A small audio captioner, trained from scratch: decoder activation swiglu.
Rows from block 8 of the audio encoder of a small audio captioner, named by matrix and row number. Rows with one number belong to one channel. Each number is 128 + 32 x the weight over its row's rms, rounded and kept within 0 to 255. All counts start at 0. Numbers have three digits each. After the name is the row's rms in percent of the matrix's.
After each channel's rows are labels from the 100 clips, of 14976, where the channel reaches its highest value: "top examples" is what is common among them. Only what is clearly more common there than usual is listed. The data: simulated sounds of rotating machines with and without faults. In brackets: how many of the 100.
# convs0: first width-5 conv (encoder.blocks.8.convs.0.weight, 192x192x5, each kernel summed), inputs 0-191
# convs1: second width-5 conv (encoder.blocks.8.convs.1.weight, 192x192x5, transposed, each kernel summed), outputs 0-191

convs0.30 113:143151120086140143072178089161141119113121073111115128119141139064091100133107191171050085140045142135069130154169156133118129174129128137146155148141091105162131124195120143115124144184147103145096119066102108169126164073118138162129149111169080062139192124111138129096100167035148140070136092161160113146132164116125083112166123133078146166134077155150124120138119118146155145170116069139119122120097151163150088200156161111073133139141097081116134150127127163159123052125118113058029151106107194143095110136093134131169155089153092141120098135115150129117104127142120085157
convs1.30 086:075137134178157161154074130133100151185114115109123106160106121147109181146113123108165129158178127116095137081171146181145135090096077164091140127113073159116117119092139100142143146075092173129159063099036135083122156130106170055110098138083220163116119137136089092073147093192095143120122140105120128113147113147139168162121094142187136098121140120097138166155121137112115136146079178098126143177092145139128142122072152084170095139129130102165099151145154152121109132128138086182228110140117132075182088105119109138150113097101131129043193146210122106147161120153099119135
top examples: clipping (100); text has "clipped" (99)

convs0.15 091:079139125166132129098099118110095074126110155146063117112093170062103122142195121075153104136154110087137081102159125123122161114094133113080112115151076065104059094146151128093093102207085152151152118145078150097137113123096130128148063112095163159063120172080113214096125135114134145121128151153130137138133173172185180120097126089151105130125081082088151102124138124098102091067133176132114094123101158155090164151099154140102085118179190129140121149145076044135128086139153141156157073101159110064123141155135153119045123181115166099138144128139120133112108142113103140182
convs1.15 096:141082087159139124086178113142146125153079137121137144041110145068152105133216147124134034108131083068177125143112135042151104132088125096126130135137108110143125131128116088106127120084128062095119099132100145134124096118108125139098128180104084149057078059097148082162123132135118168130108116142150131082151089127117117150161130095059093113091115073131105049091065101140183162158071144101136169148143152152114113102099094154079142081136092106074149117099107103111162106137152112105121119098103117104120132136125115150080126061137151126130159102151100118096135144030060115129
top examples: clipping (78); text has "clipped" (78)

convs0.87 091:151114160149095155150157175164192183072091158136162113195146124140140123105145114125128123101100148135092119137126075107196137153088130128176171106154163176171103142150117124098104127176138139127123073123128197126164084178068093086156101131158165102104118160131097114049095085068127099116128112187121095108096184127135109125144139143157124123143134167128143140110108111146127141107074142137075093157138171138130058042195144126124102122181170136123142100096093157091123182122115065135141125136174097115137110137175186204088143128125155159137164158133092088141162146127074117041
convs1.87 095:162167121161179160129112121113117107122120096086133178111145128135161149148166108112124145172083135087169110150075144105129170147172116112188103182135130084144155118117128119131112111132140134108108114231132100166107146125050131132146073118130142079112172114058164172173136103124114152143152132211133129139101127102126066057123177069087074088128159129176099130174078126124101102140099145131158050082120135095128108107112153182149053112129133145152105085169134129176113139103101104109097121178108100113083192127151079059174121173182109118141102105133116169160097089106171140100
top examples: clipping (98); text has "clipped" (97)

convs0.14 113:141101070179122062147116100126094170128104128118101172099145099116109149119101100141147187136109104169137119104133094156108110170154072090099152135091121131160124145067095122128147120133065152109125166103111105091100130178172092136070128108092098127106083093083145136079101131136085098127087147039145144090167115125063126179142134096154142123105122215132182138123126091137140094171139125177096159137109139078143136103212050103156178066130140150117119134069159080094086125084131113106135103131142104151153079114121142129071110130109150128106119127133216198154125122157114110205
convs1.14 136:132112179129082169085119097091152122092143132136133089164131104159108123111131098108114138157143134127146112167083140123113071191127129147091150200086130126106122104140121096129119119124103093157078148115134204130079101112194119138156158076109142115125174115175099105139135110104163131055174102209118133116068109055185112102134069123132096089054076058153143132097101154136126129094179116172122154120109117093131103127150108132121175147173124109091185120078054110145167071097136156117127141103143144124109121217079092148143075074155141112160106095142139065166120098122127129068
top examples: quiet level (100); conveyor (66)

convs0.115 085:184210096175089139127146106129111128178170128107181148131175157200129138169151121118156099090182154100150112135133141073145170158106145078132146092129048155173129107123169158131107135102165133139126163175136116119160089149138140133114093108067168149109111188169093105077119095133152128141179116082056088102158184122122136141132122156137143145155125106136129123144113171148067166115137179073135118138145142128104124166197158166159110106177164129092153163144158130128111178096125127131167157134119141181087169206092114093075167164149239092139124112109152153143109173146148150090
convs1.115 096:130154127105133198114151086058154089071128161107110125115127108144133128102123073148134127167107120107159106135105081128096142149121138118109093208096169134158127119143132106148136108139174106127078084130167100119113070059167139116122146087108107119089190124157102151137145117131168100075145097184156168140069125147159085118133088171102174087106115074201112108097079100116148124074124066127164145132069040107122087094105107144059124149195127125126200145118079109182141116080099157135105105204128119088119153150158134087116128060120091166119126102088127095155114082116133129094
top examples: quiet level (100); rattle (48); thin (high-pass) (32); machine: conveyor (31)

convs0.59 110:135135127090109143109118085158127181110102135096082112152141159080118137165179146127096099111132124150090116158138121124070134217149131190098135109155123114126126080185165155075151143150104159122098096076157121165128144135154098111137145154129097068155139129149143120082157174052173100122098097174159130156181163139099139137156104135117190120118142129122131156080153133151173142174127091127095092113116088112097103162126125051108106131140094023104149144153108125144147107095082117086017223160099189165093162131156113125153171155128135118150107093109185188139108098130158138099
convs1.59 081:122091129129135115121080158135126126183100119125140104124104078144147170171029126136120127136157177151044138107145172136111176084121123143133124057125110084159133157125099114166140192100090181149123056058135095143131152115091088080117088088119177137101103157139113134088175058197119094142135178130053102123116150128098152136165094122136179148109117093149137113177116166118120072113092152104065131105156100129135130118135116014138104202124129105133156133093154145118138169119134145146161211161167124071159131135107121133106095106170122153102127165093149126151169138114093099132
top examples: clipping (75); text has "clipped" (75)

convs0.82 100:081119106147117075162081117167135079147140099118134142134162079128076123065149140159101129044106113157104068118159131151112147120150084132073124081142051115100091145090095123090106104180085152105087113118129182102118111175120098113109149080136134110150128165103146120104090072082067078153232089106101098125135128150163109168153143101141126157115130123134083108129165124103132050116135135164094140149127143100110126156179103139157128140171153038100112137112136160065124137127080088154140107083092108099065112167126129179121186142138186099149185142191157173094118139126115128136
convs1.82 118:144151114113097174095158135056193155108113148129118094142127136097110085089160062085090139164158129136151131157129128136125074214133167110127193146100164140130074125123145090109140163120112119115067172167154170123094093126141104117113178127119126110097158070152108111140111154101126117078156101148091114120028092045189115120115094129110085109051088052088162126114111135149141150098137121138128124148118074140159139074083099147129139151138084103079169135089086083142132082078135143125135164060131126122115112183119109135139080051132147097173112095130167109126131059124136114111
top examples: quiet level (97); rattle (39); grinding (36)

convs0.191 109:154132130171118158112111080163122091099122157127153176120161127113138151058123124143170161117161136146166122092116090141174102191150107115154110149107120124159162119127151165132168070102170128129152114160114177170096113150185137150112140133045112111147090123070154135124176110158150161096168127108079060091112081081047136109112092138149126145140120111086141145127089099132139127125157127124119118129170149096134119142130074154202167140105178177072196139161177180082130173155129110075132120171067127103139176172093129098155202115112132104069103101172084153087094146164203090151
convs1.191 129:119161125096126201109118054101204125104185163143114091124106111117133104168122125130120138194128079163123098147107139149092107147117184153075160142102141096091086116143080107107152065132143137160132092087136111116084086096173125144143163126083117129128170072166057112152123137135134091061115141161147155125134127125138118142123039131113124053069055133162119130085112127105160148087155130111138119112161091116117103129131139109109135135192159088158201134114116124146199119033147128053122129167127110090128155184105118119124105130134191135121096087140182058142083144157144103127
top examples: quiet level (100); rattle (41); muffled (low-pass) (36); text has "thin" (29)

convs0.86 112:130076140166123068133161119082165165140158123197122099131184134165157118120135164093141058104130127135120139150152158096175073149090165128143182131187074139128102140105128100145077134157084162150139099085086114185155142160113101132096187134137060109139123132146133167109173168059099131170138143131097097126138134133147093148164133130169144132143127105181077116128112121054119129064137139090095152166148176055094151129093138157127122089210182120150131178120061139102147102114192097127126130137119083161169059146161166152109157112141178091150147135164168100130121170158134157061
convs1.86 120:127158183060106168128148130075121127123109074119101102092142132124105067140125082113100153114134118143148086183081129175076145156115103079154098146115155102132161113075152139095064019142135135092152147158156131149087101114182075128143172134175139077120154106114113150140122129110143131137120074241066108161076128047128149096071154152119114096118083123090099135139099122136149147182157149181110084120154051107149086109131111151118085084102086128100141142117067114136159059090132144114140057141079117135161103144102132110097145160106158147104110106114136129165138127135163114123
top examples: clipping (46); text has "clipped" (46)

convs0.10 114:157131087141132105174106148132125113117143168138128126091163202130100139093111182120182144089171113155191070113196095060165096156067170162127106095135144124196113146127145150141156129087140144085142134157106157107107074173095156118154090127075109169082134130143149108130137146125104126176135098067101094068166114149134187133115118152156167146143084136112111100155117147157170135127151141126135109125111091116100189123251136197158111103124149090175096096125138126121123137107133172165138069101134149141163089144140197153114084123098172133084194122160151140135118194122081072153
convs1.10 116:133114109046134175128157103094169129068113146164106139108142103165132141148137108127123105130058124113087110197121155148072110155133213130093096122065173109160108115096194130135130101152121137098151128116136140113126101103183059124129160148081140150132159123139086084174135160115156158094142098162106128096100155111120134110126092122120148122113099117198166135093123087140147172118137116191154130106116030127160085072101125108102172124166143091111141140131117107195133055046099145093103107179116080163144179146137107112047089081071113144130114060125152143188118137142112126147
top examples: quiet level (93); conveyor (45); rattle (43); grinding (33)

convs0.159 091:118111112084106113123173119135157141135071130157127039115126181155139146160141144145136080139115131066112144095087191108103166123084180166087152123100135123101121127097070114074096146121087115137087142100158094094171163113070111139096132136084080154124138054114098135108144154101125155118093198145123199144141129145075091147162102115146144097145090143145112142161129086077023189085137114101156160124154147084066134149064147161113179106163138118146089127127115103133133139148166145132135125134112133107190117106055155126144040127161174110129155153060106108113145140113137121057
convs1.159 096:141092134100168175145164109106162144130122097098134155083161114133135112141133062102160112126131117078141104119183137138160118085096084139143085156139142136152128131057171190106064062102132150056143130174158086128112141111129123098110121162113119096080120104059115069151145079157119104143178107135146090064092123048073154110112171124124148141150120159170155102143116098146148102137163109106109125017135092142087099097113195152089077060121138169092166131143097157121128079095118171132068102148048096140147099115144101136084107191114156162115115086124095134112125141135097159109
top examples: quiet level (70); conveyor (47); rattle (40); text has "muffled" (34)

convs0.175 111:138162089163171140124118098116105107163103150129158123102136156189134126065156116132130174099114134127150156117126121141130147121106144168165180124134107114151115155117104112188209146132132207130159100206226184125183130130115169117154069133104119133135074199128126128104145083143214139133122148105139101090184124167065147160156138118119122162178155141145088083118109120113122144092150159111122170163139189117155129085119177197131136184172157135120150132160139141106152229078135136136153125169115141152195128170119106143044158166122159104112171141160139120128129152183102139120
convs1.175 137:124098168101078152134121115067175136077131119118097085129121132108092088126129127137068124137110121165111092181103133119096140231113167139101126167098144123139143131035138108088124082129122118112083115092142196082082075095187106147126184117090133137136208111149105111137103130102127138083161129179100130112113118076185109127135095135132150090073092127132123135087152118121122124025149131133124084145077129126130138095137078114098171124204101048098167146142100115182127105075098120138097087117153144140104121156073153123124084055094155138119106109122132073152137108125150077084
top examples: quiet level (100); rattle (42); thin (high-pass) (29)

convs0.137 102:125089091161167164172110104210119150153152194102136178114114109144040183162098143155192148099184105129137124135116120199197095159178169151137143162118132137142125146154162135121142074136142098138143057117085129123129120115121154103169099124126109107129144120146191113081143156098167103153164131160197146024152129135113103167134101120108112183136170120162110121108128146112142150090103160135115135167171117103121123124191095132123086140161159148091180112095115145105103112118134132139113120113162185104127183111117123147074148130112065142155140158117064249161125163156136094139
convs1.137 129:116105151101091222143122102068179118085125149154134092163128103168079102128129110149110143148124108119164083137129102125116125166120177103056163181082142140109119098065122085106137111135123109138120159134138183126060066077200109149135157084144155114122161114163054099132130121147126121091157116175106131158061105086145127095131072132131127077078083116150130141111090132123156119063152121197094128117073090108114101101194127159095127158196109089122155138120096087191162093079125129105118132143166116124140139171101144143155122069098125158133108092114175065173124116133149054095
top examples: quiet level (100); conveyor (63); thin (high-pass) (29)

convs0.28 101:105136181150129134105087155158142131156126140113145088126100152166137118123213124109176145112205110097192067081134100094176136097134086116154116147139104157126098125109118152161106121125215145100110106162143126120115122132113166105177078114113154204122079123094135180121139131198097136157157103098179164124125125126135183154103121116121150153158081081154118178105131196122084139129120166114108158159118143158133209137150154194177090104126150199116096154098139113119084149183133186168206130127165108104140138094113146127126119167150169076130197132112101048074158125128110124157
convs1.28 102:190112139081112119116134097126150102102138159098039135064128092121173083115133085194112100115100066154162055110138161153062133141099132124111104109116120111082152153072026111143142071134125114099139119156158116121139099087126125166114149133028092135114112145130091069173113094128156118130118073146130151099136097111125096057105152117108119132157112159138116088125147092120119075158100079131152071102137117065173048153119108132094158129134110102114105096135107111111145100074123124119119102200115063170129197120117107098086099143108144124044117116150115120137076147121112110145
top examples: clipping (100); text has "clipped" (100)

convs0.74 096:166119149147112096124170105117139149088107129115082118113119086109212107162139151132147131070133104128091128146055156131137141151110104100110141153142141124147108141128092120094146097100137139066120109139132080137155186143143108129121152054112047129141117157110149147182103153147125048105143114127152101137172095062047040157128095091121177174077111133195105154119118068130175110079056133128109116150149179099199119083151163112155154166162129109126175095147136162070097198127114119118093156147153075101142148122105084124129157102145040136122101119099159165125127119141083156151
convs1.74 114:108162149137093187103137123088169121099150154100126077113130128115094094127152063120089130103146139103148102140112087121103112186115084079099117209105164100151132063082144074082121083162157111107080120143151143135085077109222092105117140137133164116074170105136063109131145104101131143092183114198103110130050134037124130105118072124135099089055066127148146119120065160151165135106130106190094127114104100138141117113176100158118113137162124091107173135110129121160178099057111137110106122158137125138136113197139109102132092118117177120141110110118137073130106103157128090071
top examples: quiet level (100); muffled (low-pass) (41); conveyor (39)

convs0.8 107:171161114167155159139129135147172078154107159128162243082152160152154142112141115151175181099158120135141118122142114134143143156128110101151135116139132121171104175184109099179144115150147160141177098171179146120139156125132149110164066146143146141125109198127173124200126111143199116132115106126141157075137127130010153158124091090124128153168114171134124068148109130134140115136132172117129170132147150117122181125172173208168144151154165139134174127130119143127172164096156206169149094095130144092159113196022132126116174156135133139110192149125151108164136117162123120157
convs1.8 130:142103174083107142144107096081174153081142120121101095128103126124132093125124107154066137156099120140111077175124168124080132184097176119100121150107140142118131146024122104089112071116095118101119125092141200081097068066194088138114184111087115146152206139163075084124085125121122143097146114156116128089116121085159105116100095120143130078087100153131143141077168119122127118057139130159140086139079105146127110082127091120097166136188123052105163124133080106206103069070110131087110123133146127161094158147061127122100123098066124154119112094125133092177118114140128086099
top examples: quiet level (100); conveyor (40); muffled (low-pass) (38)

convs0.182 093:135123109082143148068075110133134164111060098120116141108158148095067101159126147133071121101030152133077170133104100101085102153122120141178152096124119053110151092138163183100100126203121091091140126092140120116132155083143125135153121153138129071151123145164091131107108103075152122089123132226204104170057142141168119095105145136079113122151119102078125109107076134125165103159180094129074108100118161130159073175128129086084116135161144103087144122119126135153114089152042121116060138107181150135086174151081126106119065133130106137130081153123132126108091117141117114164
convs1.182 069:085117135161154189123128092113096118163106129121131163121082198119103190163097123163166137202181136143146188091120134181181118132104102114181194085126147155144133065151179153158127124219118163177114148141136140120094137135145112126095139137155133149159173109152118160016131113114138121096198098078146120107093125141103149149096123139123178091097134112108145151100116171127104177143100181087071082169136152144091176154101148124154101145164117164077081132136166132112128133136187106135142119154080161130095081094121143194170171106153159133099150143162117151098200131164110109115
top examples: quiet level (95); muffled (low-pass) (39); conveyor (38)

convs0.145 086:149145115095099127118085096175107152097131159152116107138129125119127126153158147080131060128017160130127151134155132141160109136114091170166126130112134093121108090154128123108106145158118119191131146081136190168128057132121143144135109119210166135124158158127097118161161185095109122138139136118171135110063132109147054083132150121122169159139158194141097139099157182149173150232115109188090135124139094138090137151160118038145147118151070144122139154161155101136147103108121098125063185131150104186136185113134153175121163058102127119145093085083098102107104057144136093143
convs1.145 076:109149119131159124112056172156136120150089104126124149091086107083154172128087146140136142134117173121081082121102075124125151136159163139160118141130124100167123103138093058116096135116075172108143130185124131098085117133126131119078100054169114158104084140066132101105135117151125177156079198147035112123125110127082156104104111106114085085095135099075115100136119134103065120075061101072153151126151111104186102076150140209148034117124095155159102100111192118141132149077143165104142159201134130099142119132173136121119149122187144167077111143078143151123118144112158114172
top examples: clipping (68); text has "clipped" (68); thin (high-pass) (29)

convs0.103 099:097119120157168078144121063088092129140110142104103144118151141141100142137193187172111104138125120132120109163149146138111111085189077151112173070131045097165116097144107127099172121134141214107109114165094154126089108159137108126127115126136114120162099170075151170096128161080085084120190171118176111127163160097161133141140169121116146187122154194163052107079159158106154109160113125201064116144148115134130193122120100129136119110159144093093135161118138150107121133151130062091142176109057122112091142163132094115110174148114158118124133165196203183169142144133093110178
convs1.103 118:113145190120081154085140067111183148120134159114152083165125061095116105094138083124088103131177122120145127114075109094126102179119135104090133215102151119149149109108162086079127107092115081128090161130139166093129086090162118121105141121094134150084143102154055080144119097127160126058099158186123105115067103094128132180171074123153089066061057070104141097106076165142149105097144141158111164082128119155170111084147093121105150138142081087073166124118146100150175079102116149134098147100138138152135126161104097134106045125159148135153125136147094057115155111109106125094
top examples: quiet level (100); rattle (47); piston engine (33)

convs0.150 113:139093163133124164136119100141117121127105108142106191083137140163105153083145142064132174099120109130155038127112179163106143118160112184087178096093110148139068136132069083160203167184110190094128162128199065129080096150185129138093141146156128085150127184091136143155151129097205072082198125110139110115127107138102116160154110112132185146158204149125064138114168130108113086142128151225121128156126152112137119119082121132143122157143112108081123143147131119122111139116143095095143158113108090170148126151143087191186193135162144128116114161163122119135101152089114097168
convs1.150 104:105146126119060167138119127077150147097158084096145071135119102068106095107097062106099137109186110116143145149097100104108089190112132132071108199074190118103072134109125113107111127155077087128075126151064127120083081089133078134132151124121147108106185059149081110169121140141128118093153125139124093130137081063172122116121100103157107078066082049122112171083108093174180124078175119137105139093128088119142136097124113163118147103149075114131146098095096086154128084112115102107147125124132137153143096161155079110158115085110155121158049116112129055104154085137139129077
top examples: quiet level (97); muffled (low-pass) (47); piston engine (32)

convs0.147 101:132122128092161178170131059090147140118110156134141126146124112111124150083109079095082146076134065125150142116115193085115114107109130091109062102135142142097108128206134092116129049080113116106168111104122090115175173092134150102037124164099071126120100149095114090134103119108193165116095150135140172131194141136127103114113134149123129079125105105083193185134128026142166090106163176085108127101106081130126106176094134127155134084107080164148076096096103116158110148149124092092114151119122116074138135126092119113172079143125134149114140117092130068072045111136112134079
convs1.147 090:150136140084076163125127153078108136142160122180102117120132125126091126091134084154107127134112189146170173142119098134147091178122118110141137186102112115173082161116142143122082137067155145162117146028151115130089141140159104086142098073134174136077154140151149159137185081134174116078131153076173145125128178088150186153112080155160130149104039131099102128137147172173163167115150145192116125129176078178138108107232119117148120156121080126119161179120102076187132070125116159138086106121104129101128112110122146172153096147116146155120098143168225140115159143117125091140
top examples: quiet level (100); conveyor (41); rattle (31)

convs0.125 091:113106143129095107182113095166108184157113164116087074089132093098091085192178078106116148116109120068127150126090100172142158122115135133161207122124125117167126019107169087121159117134160117158131056099084213087124135095105136094097098141141178118093100132065104140091134111091056124109111090103154122077153149159156116098099109112120151104136159124130150084050140165140124122120123115138147148142115131122081134130084086111106095124142108115125120145145106071121127132180113064148102140112086149102167143104038158142144114106066140117147108126226110098102140090144109121178
convs1.125 087:174054113122116105140159167136106066138092182139137165109107152086145127104164128145161090136069175116228123147137112105141122124151101109148153119153103062135165151143126157151136140109094101123151123138088146120126113116117185110149146142146065114082099113079156123114147133089122098101086073130181138096126106161102154075140147102073148129118120111109097064146102126054201108170085082074123154089096153088125109150144137150080102106145131123111121044074114107102185122115162101162137072071108132161160140145095085076095150088130095088135152086125123160125170158046110066122
top examples: quiet level (99); conveyor (56); rattle (34); text has "muffled" (31)